python train.py --encoder_arch="vit" --dataset="close-ups of made-up surfaces with and without defects" --crop_scale_min=1 --method="mae" --encoder_parallel_block=false --encoder_positions="learned" --decoder_width=128 --norm_pix_loss=true --decoder_layers=6 --init="kaiming_normal" --beta1=0.9 --eps=1e-10
Rows from block 1 of the decoder of a small masked image model, named by matrix and row number. Rows with one number belong to one neuron. Each number is 500 + 40 x the weight over its row's rms, rounded and kept within 0 to 999. All counts start at 0. Numbers have three digits each.
Before each neuron's rows are labels from the 100 images, of 14848, where the neuron reaches its highest value: "lies over" is the class under the peak. Only what is clearly more common there than usual is listed. The data: close-ups of made-up surfaces with and without defects. In brackets: how many of the 100.
# fc1: MLP up (decoder.1.mlp.fc1.weight, 512x128), inputs 0-127
# fc2: MLP down (decoder.1.mlp.fc2.weight, 128x512, transposed), outputs 0-127

lies over: scratch (30)
fc1.282:500500447500550471544541500544492476500502594500588470500454500575479500435520448500500473462480500421520576481441578465500550500500478500532500500500500500500500402535500500428488500519500530500481500531477504504504526500478519540523578500500370514623500553529500500551558454550461500500500448487500450460469562531421500457483475417496568443440530478580500500519500484525501531544500
fc2.282:563471544446500432500450452554500500440442500500432500435500500500500500547427500543500500500438585556487500481562523484529505462480469499509500492521500441500573519452592500383497434500452481500500624556525500488500545541562442467500500500500503421500550500447500502479554588466508500488548521551500500510506500500500500526544414495497504500440500481546500412500473552519500500570500

lies over: crack (45)
fc1.1:500469538488562585479529578512470500477500528500500483411629542500534413513500426535471467500547456540516486455500603441536556441529454557488537420549500516433521493527500443500450500500507487500500466469534514500523531440500530500532554484500548459533500464455500584506563460500500449549500500476500500535553421518549529463500528438500500538475500500436455537476552480500431500501519
fc2.1:548558500581420453450451499513478474477500500493500500587500515406456500500523534500558537436520500481500500567500459500500508500500494500464474500520454455538551500551516472502582500532454500500552521500500560500485500506547450447468458500534449603500468583606404500514450506500500438508465494505500544500500565418560500500501473480417444500500500481550500500500413514500495427574484

lies over: hole (28)
fc1.419:491522528530544500562441549500500505500466500525631500445484468500478443500474584547500452590516517532469536500505500450507500530500424395442482577465568500433554509422472500429546500500418540500500500500500500471500500500446592500500500572557500466500500486469532447521500552567543483500500500500518470486540459500529480534458500500412500500500525467532455489439425556500527500482545
fc2.419:451419500433500494521500567467533507500502500500425588494542500500500595502500500500443542537500522550551488500500500422500604500451500603448450500500545500500500538500557500541527500451441477500500500528529524500438500449391493431596532562438500494537500500497399500526532523458492500534500487459517538487544500540500456486503500500489594506494500526474429565444500460464485518471522

lies over: bright spot (26)
fc1.485:533500519500500481469500524489481500597539542485500500591537555520500571461563500520500489500458500459552500500513500540500543550522488500500437528500441477542500476500474423451429489500500490500500573528567471476483504472500500558534536500405551451500528512528563560434474461514444553500519523539469530518464530476468458414474435453556557439515462526500492541500381500500447459576417
fc2.485:500551451500546408500500457500466541550489441540506500524491578492475519457461500500500587500429482574547512508500511500500500500468530454499526500500577500434486486517513500447570520520459500571545500500480422515550477540479500564496543500500482590474471464466520444443515500500500583484530444543589524532588496500553500500543432454433463436450438531472500516563558500480464546448519

lies over: smear (36)
fc1.246:450433552458533414500530475480483427605500452479451461481471567569450500539451501477607447459536420552500568522562525518537466467551578525500500500500478529551500500500492469545513500536500531500500468573406468510589486547526500533500534526515530500532500488500523500494451462538485500500500500475500481469627500584500510500466476469511500438500460445547544466500502500516462527505534
fc2.246:586537428514500500552518459500475500586489484517526485547524556520500493588557532500522455500441494509500525463461464523517483438435433500508473475474434467524505500508447435500349507459515500482528483452500513511475532516537500561475413498572474397476521500547547508479535561489541473500559500514476489500472500500509454484500423457504488518534500500521518500500546522535420471616451

lies over: bright spot (68)
fc1.10:544531446529524442486493575454500500550489500428561500522500506500500554500543476521481533477448530433499534500437533495500500535500505500500500373466453500500500605535428588569500545472500500455530497446565500475483450480493500442571500436515554500563564500500572500566500500462500483500500554500500477500548500467396473532500475500541500502477534440552500500450500482567500409474438
fc2.10:548459434500513500522469591500500493416500500500500423459545500500560540500500501526431500493500500500500503531500576500524500549500435500483500406500542520500500567439493500564500497500447500547531540500545567509535541459500480500512500598392527485526444494442606500490500500520577500528536500500527500465500552531417500511584500517607425439517554480562476463509516503500500485496454

lies over: stain (60)
fc1.484:471527538517467480433491500553542542500532500567432633538468479504500453500500514551471566500500521458470525476500535500520500500521527448520574478545500426462500518500500465527500539388500523500537468500470422523583500500526478538484460475445584608445500463500434584500500500427500500500582500500517500500468511500524500434468508457500449480454456500492484552390518500500500500529454
fc2.484:500500418481500442518500532512406603546500500500500572518491470400490539605500500543515549551500581500538489446492500535547500456472500505500500500486500463545473512500480544522479500536500460446446456500550505547500523500500532500485500496500529427505605513500534561468446500555624507500445513500467488523437455546407582440500483474531500540480475486480500426534500500500500538553485

lies over: bright spot (34)
fc1.446:463524500477500464424459494422540442602500532441491458539506563500607500500541500554458500542500521518565455509455484449526500500571500500500500540500431476544560471500500500456500422500491500500500500500550447387556500483500534465531547515494500500414505442546500500469544479443487529485455520585456548500523456500490500502534535531438500470500478442427438513550541500556500420525460
fc2.446:500516525407471482383554500500500500474539492500446441458501555490500531485438490496570566530500441509500476500500500438449532500552488472529500521500500500536500457582521500496592451507467544500479500486475449485502412456560500500546492500475378528520440523446549421505607460502528481500467518542507550470500519500517552469500500455576569554500481477471535520500432504509544550464463

lies over: dent (25)
fc1.313:480459544531513552500567557445473500536477500464519475459500517511519500479579547492554534555572500524538500547500436479500414500500447463478500468435413516471500500500487500550500513500500438500529470485466487548554416532519500500500500500528500500601461435453517407409500539539500464541481473500460515535443593500558471459534586558473500558530542500439523500425500476454532554500500
fc2.313:500469462561526500480423590516487485530466500500500490595493555500500515570500460500550460460500481500556500460578555500543469412500468459464456551500500500466500500500478491500414500500440537500500444535503562500500532484522471527506500414500485500535519551547500500598531500472483500550572455500477500587552471500439454441438435500500433421500426500501498463500505563521467479579443

lies over: hole (96)
fc1.346:540461485545543500472500541490471500500500500451500500500532467500432500500500585515613500500518500458500500500500520375500500500500500500500412570420583507500466500444558433500404500445427500500500500476500500500559500537500485604500500500520562518491401479500500508515515539499544500523500485453472500520538483500530525500500447527510506556460500537488513515449333537436500500522537
fc2.346:500473556549499500500472500469548500500495500450494465479421500571400500510484574500500510519500443470540468515562547500500526500500437590500500500588500560539500500512500532500557439500548457474500500500486512572525451478500473500500538520527515606500412484500391500500512547489467551500500563464534500500519523443609468481545515542413491570471500534497451500491457486580590500500500

lies over: bright spot (26)
fc1.104:534500486546500528533548479557513487458461574514556469543597449434536493480550443531500500500467575500515543544500450500421500483438500559542440452482478544517456513500430468519465462463500500500469549469550500513545493466500550517533466509500568425500520500500460408488528565500500493500437519438500523490436548409452500500496425500500500500500500453547500399547566500500404500500500
fc2.104:521466443458444500510500438500595486544500500500500508435519555566495403438495500500456555455500500488478497500551447557471500500500515589473416500465548541472500572500500482500500500525536500520500469508569500575500500523459500531546472500538500431494500500500500522554500500467500517451500464521500476456500500458500384500553461534465474422500537500496500539596646477538494431468548

lies over: dent (70)
fc1.437:500547549531557555427500500500567500500504560462500560500508514522445521584605449561540484500500500500472558482458500417500500447577472463500500500481467473500500592500435500500511500408449436500440566523552500500494500449543559500492529500554545500514513567500500546544500552534500510523500516500462554450500500483500500404500436541475500500527495447500469419453500482558500437500414
fc2.437:500500533460537500500500475527490500442459460533500500423442444500510500399455443505543553561480458500441526500500502614533539510521521407500500547552450457411556507471445471523490500525500453500478494500485553534500500587500500535500550500500476581432585418526554500432488432517494500458500499490457438500535526500500500500500500548555529500523527479500537500525550594532523537576469

lies over: hole (53)
fc1.41:500500500523439500508500486516536530579507511530488500543465443500456523500485529479500529450483444500464500500541521500520500500444406490483500580437562544427531498374500500500401524524500462500472433508469500575443494500519473467516423456500488557473500578500438444512487562557514500512535491562512509527559500500500566484421423500431454500524500440468530567440515529540555551500519
fc2.41:529560453561533522493500572448581500478500500500413500500446500500500500542500500585500454590500500537515502500557500509500500500493462440555500500500500489429436431585489502456485454500500541500472568500521555498554500500500496581500584472450539500500486500504500587486500523500582500514462500500434500502446446447429500500580468491587570434499500500500500413484500482533414459500487

lies over: crack (34)
fc1.47:533506468536500528500513504500456496526545464603463541535634536412500546500542472512500531500482500519536500500500500616553560500500438546519474551547524537500500464500514542471532446386500415463447518500500500527590430471448500488455558460407500485500541500534500500500567540517488471500481544500500531500500435452500420489500513561500455500500500451473500529500461500465500478560459
fc2.47:486469460485486445467560525514486574500500500584500540431493500490500468469426491494500500500506519528516500595500366509397500571543500426552500470500500500406511500500500500501543529567424500500500454496455507500507541454531436396500500477520652488468500544450491500500500537500490500530470470500510500504549565500511429470543500475542560537533500539524500498500522505444500500475460

lies over: scratch (48)
fc1.245:539500462500446500447500500535500504532433539500500500555460533563500592489500503500586423500500500455450500500500472500500404476489500543534430500469500387500500500500500521484437446500500535500469523577443500459445500440500523530556557471535486546533497615500483488500572500528557579559500500491500435504465501461503484500500469512451500522500530461448429500412557424500574500465472
fc2.245:540508471500524423519500486464503502543500486500500512496327518491524573532566531500562561549500523484563499500465500480500547500389463581504500422500500437463431477448494524500508422500500491488460500566552543506463431524482524473513621518421500525500492506436500477429535502524500517546497524506500500489516475500485500451535525585471516519504500486500435452500500433500536500488464

lies over: crack (28)
fc1.234:478431500500499543500500557500469606500552443500474470500579563500509448554538473562546467448570500500530551524500464483438435500484469413500500403417500480516481434432578500440500399530446515500467500475547470519461494500500566435500525534500554468514500500439500550480500577500500476500473500529500500517520500477474525505500500543541509500470561539508500535533393480561500500553474
fc2.234:467460525430543500500500460494525568492497486466466500462500421538522428514505432500453399500463500480507500500500546432482477519536458515500511500472455469516412500562436545560471449500500530513500500468500460565544500500495500471500500467581500583500500413496500500548500500520408477500503506500466433551526586450518499500500398422497549456500483596531500474572536570500500450458508

lies over: stain (40)
fc1.39:500468491500526549527481553500500538629560476541527463461500520500521563536500462444500528494500500478483538500500465577500500512553476401574432460467500524451441500457500356500464485526500500500508535534500500500565486546454500537444433488478495467500500418537500552500500549500500473500542524500500482461500500479575526419500500494471406430455500500425485500547526500452500422565500
fc2.39:487543500500478474508500500500500539488574500524517515500468483500451517588515487501503459422511493478500500520472529440540500401500516542500502486492500434500500591456499500500426496401457500434500613441500500500526500500550577554452503503500552461584534500546500509580500490521500500476500459500404456437410506536552437568483429460500512500530507423500512457462542568500459500539487

lies over: bright spot (63)
fc1.428:500539500500500500428548500500438553545500610479520553518478536544545500532467474513528479524474500530478500500500533500500515532500513519497415446500500459568484526474431539494500458470461513500521579500613545500446441466500500576541533529526500472421500590481596500500541553534474522571500536500468500500452500500500500457609445500468473423500547438500475522500563500557542500422500
fc2.428:500515451529534528496482510364483427441467588499500528440491567462454521524473409500533512554500506510533526543450530551500482500455422599476500508535445530465500496500397545500556439500444500525518500540570566548500509500509533458502519523500500513467462500477500476528481477557580492501500500500500484500535582464500463471561522586506500483527472449500485450502500469501597557500467

lies over: bright spot (28)
fc1.325:538500500461500510440476606507473456500462569442544500500503512543535500500509468476500541456446500474451453488500556500555426463478456459500454414500500477500485456500439514500552475599453500525540561500556544500500500472490500537480556483517641563492549529500500545500526486500544463529542436520555443500500500500500459519567440500503472514526456476546564554441528513528527434591482
fc2.325:500534500565425500465497500449527574476522564573487438514558454499567483500515432594474500469444535473580500523500463559500462556476500507438500581492553509544500460500463500520500500502500481483500472533576557500479553500512500500526465447503429536500500578538500500418476484500550480465435500500404500430491604424529529465498500532462500569521515443500472500480500538422500500500500

lies over: dent (34)
fc1.19:564500574535485586500424460567500500599500500449500467458500493522514601500429500604583565500558500500540489472475460438538500461585532500469450500500500466470500462525365493471500509461459500530500500500508539529500509500500482487478489527500500522469492538526540518550436534557481462533500500483527550473485469543469524500439500486470477500500519500461366500439500454500500549469500
fc2.19:527574475555500539528500500500522500437461488571587514500500532500524439449518438468453514456500452522513459522447468495473517581500575425538540443495500505511466429449528545540574500500609491500500486500500464453526473559417528477539515500514408500491564500569550475500513498488453462500420500444457466529546482481507539500542500500533447470500389451500542549551521500525520527483500

lies over: bright spot (61)
fc1.270:486483467559455513529445561500500440543439595500500543517479500500547500500457500450405472561500477526477500535500511500500500492459534500457500500544468477500509561478500445532462475570476500500500500500596587500500397543500520536500527500452545557500500435500657519507531500500516500523483477520500439556469500482550448500466500424536555484510484415484451461512490510500443402519515
fc2.270:531519500517457441500460563453519459542500454500485500538500500554499407452543448492483500500500441464433500473591575438459500515500500429500524534529500481452500597500543449500442566500473590505500469550589540560499524439500500580500500465411504551500539468513500551448500485509486500500500479557500475491500571457500500500601500415553500500544500445473480500500497500573500448500500